A small masked spectrogram model, trained from scratch.
Model: log mel input, encoder arch vit, encoder width 160.
Training: adamw at rate 0.00082, batches of 128.
Data: trained on synthesised imitations of 52 everyday sounds, one a clip, 39062 training examples, 37.7 epochs.
Rows from block 9 of the encoder, named by matrix and row number. Rows with one number belong to one neuron. Each number is 50 + 15 x the weight over its row's rms, rounded and kept within 0 to 99. All counts start at 0.
# fc1: MLP up (encoder.blocks.9.mlp.fc1.weight, 480x160), inputs 0-79
# fc2: MLP down (encoder.blocks.9.mlp.fc2.weight, 160x480, transposed), outputs 0-79
fc1.450:74 67 27 29 51 57 51 61 54 57 65 27 60 35 55 47 28 51 66 46 76 73 29 40 57 31 46 52 42 81 27 46 41 31 44 70 43 60 53 39 51 55 44 64 62 55 70 45 72 42 64 80 48 17 71 67 15 52 28 52 48 53 44 65 24 52 61 44 42 54 66 23 43 31 48 48 43 29 70 33
fc2.450:77 60 44 41 45 53 49 48 31 36 51 65 27 73 65 78 65 66 46 53 20 70 51 39 30 65 56 43 39 34 54 66 44 54 59 51 65 72 32 44 51 57 38 36 63 52 51 73 40 32 71 42 46 56 57 59 52 59 50 58 58 61 75 69 60 85 58 47 83 33 32 68 37 38 36 69 58 58 72 61
fc1.451:65 53 76 53 59 18 79 61 70 53 49 32 44 39 28 35 17 59 52 38 55 57 47 33 26 36 48 68 31 25 59 53 49 36 60 46 79 43 63 39 38 58 39 57 69 34 70 52 63 66 44 53 56 23 33 42 53 17 58 58 41 50 61 69 57 59 56 53 44 51 40 66 13 41 67 76 85 58 30 60
fc2.451:61 53 50 50 65 66 43 32 60 77 29 44 50 60 58 70 37 68 25 57 69 45 37 64 34 40 31 42 75 59 41 48 49 66 46 57 50 56 49 70 33 49 59 51 62 70 56 53 40 42 44 59 38 53 15 51 40 51 56 48 25 60 56 38 42 38 54 40 67 70 64 73 57 63 63 26 22 62 42 49
fc1.452:56 33 57 34 54 54 41 35 68 21 56 67 48 43 45 49 43 66 34 48 41 52 52 62 48 15 55 22 43 38 69 37 51 63 47 98 38 57 51 58 31 52 46 83 53 31 50 51 47 42 31 32 63 25 22 67 25 65 46 60 65 41 42 53 41 30 58 41 54 48 38 43 37 48 36 40 73 58 53 38
fc2.452:65 65 24 46 03 61 84 45 35 56 40 47 34 44 55 71 39 17 41 46 67 45 50 49 66 36 64 57 45 40 77 47 50 36 41 61 57 58 16 59 47 55 31 52 59 48 60 41 50 59 64 36 66 55 27 38 50 32 47 37 35 58 34 33 34 55 50 63 59 39 58 44 71 51 84 24 45 61 43 44
fc1.453:58 47 38 48 74 40 42 51 78 41 53 65 60 54 44 55 43 22 33 36 92 55 37 19 56 57 36 45 49 18 36 37 27 24 57 53 35 67 73 72 51 26 53 13 53 25 63 50 57 50 66 67 67 45 74 57 66 54 62 51 62 38 69 45 52 57 29 31 14 68 67 66 41 44 46 59 50 79 26 25
fc2.453:32 48 49 72 46 54 03 35 43 58 33 84 39 60 56 47 46 44 59 32 33 48 39 70 51 23 61 81 54 36 62 34 27 48 14 31 28 47 33 60 51 38 32 61 40 46 43 60 57 40 47 47 56 47 48 47 19 70 65 46 62 58 40 29 52 30 52 43 61 67 40 47 61 56 38 60 51 50 48 66
fc1.454:75 61 54 51 51 46 92 30 51 35 38 36 64 32 46 13 43 75 39 85 55 42 59 43 58 50 46 32 47 77 29 49 35 75 52 19 64 53 47 46 56 50 65 54 40 22 54 24 58 61 71 53 54 53 36 63 45 43 53 70 54 58 37 41 43 27 42 28 38 54 69 45 40 53 41 39 58 41 52 56
fc2.454:47 41 57 40 38 69 48 28 70 45 45 45 48 53 36 53 76 52 27 60 10 45 56 75 67 51 29 52 50 70 62 40 70 61 69 48 49 58 48 40 28 51 51 68 51 16 42 46 43 42 42 19 32 52 45 57 66 58 46 58 70 56 54 71 41 76 42 60 36 41 36 59 40 34 80 60 60 67 73 47
fc1.455:51 55 26 88 46 37 37 46 55 54 47 63 62 51 53 35 76 54 48 66 58 66 19 48 66 57 42 59 54 50 48 45 54 41 40 52 88 62 59 27 58 48 57 50 51 38 77 60 75 47 71 56 47 43 36 63 52 24 60 44 12 59 33 41 69 44 68 48 44 41 50 36 16 34 30 46 41 41 51 78
fc2.455:27 39 46 63 53 86 27 55 55 52 30 58 57 49 46 59 50 30 38 20 72 60 80 42 55 25 54 65 75 62 74 33 50 29 23 51 57 63 32 28 71 53 64 66 25 45 67 57 60 46 32 34 53 20 39 60 65 44 55 29 66 45 53 58 50 75 56 62 66 35 55 42 69 36 61 63 58 33 39 42
fc1.456:74 50 70 58 65 54 66 37 49 54 60 60 42 48 32 30 58 36 32 36 39 77 29 67 57 38 49 52 42 63 48 56 41 09 28 40 45 37 65 52 42 54 33 43 31 70 76 37 26 64 59 41 71 39 49 73 53 49 67 49 66 39 54 57 43 48 71 44 37 55 39 58 34 24 58 63 58 50 72 40
fc2.456:44 40 28 44 24 47 45 43 72 51 36 44 38 42 32 39 48 54 44 48 61 54 28 51 28 27 35 32 42 57 51 33 54 38 57 42 44 57 54 27 50 21 87 50 67 41 04 48 27 47 57 68 65 54 43 24 41 54 31 33 67 57 49 35 64 36 56 60 74 31 45 53 39 77 52 38 53 29 43 42
fc1.457:75 48 60 57 63 35 35 73 59 41 46 38 50 60 53 81 48 61 51 53 68 44 45 49 71 49 45 49 58 33 73 54 65 45 48 67 52 56 45 57 35 53 65 47 56 58 10 30 55 20 35 56 56 59 66 31 44 58 41 42 86 58 56 68 46 59 49 76 54 23 26 61 52 42 32 77 88 55 50 66
fc2.457:82 83 58 38 72 44 73 29 55 50 68 38 56 66 49 54 50 63 45 52 43 66 36 26 74 47 55 73 66 40 15 36 56 63 36 43 63 31 33 44 39 34 47 48 44 29 26 37 51 21 48 43 65 57 74 48 17 75 46 69 44 67 46 45 69 43 27 82 69 56 71 30 60 50 26 52 68 52 62 69
fc1.458:89 33 57 56 66 59 65 61 47 39 56 44 59 36 75 33 33 31 60 45 79 52 61 82 52 43 45 63 47 54 42 68 65 34 23 50 34 47 61 59 52 71 51 61 60 73 58 46 49 49 33 69 70 32 59 71 53 55 34 18 60 74 37 40 46 63 28 40 56 39 48 56 70 77 67 26 63 74 61 57
fc2.458:38 59 60 39 58 75 49 67 46 51 78 35 39 68 63 17 35 32 59 56 47 63 50 60 50 63 80 62 25 57 44 47 76 39 57 55 41 60 59 66 40 54 49 47 72 46 09 43 44 52 54 29 49 55 75 48 44 45 35 48 23 52 56 44 47 02 45 55 37 36 44 34 82 68 45 63 46 25 32 48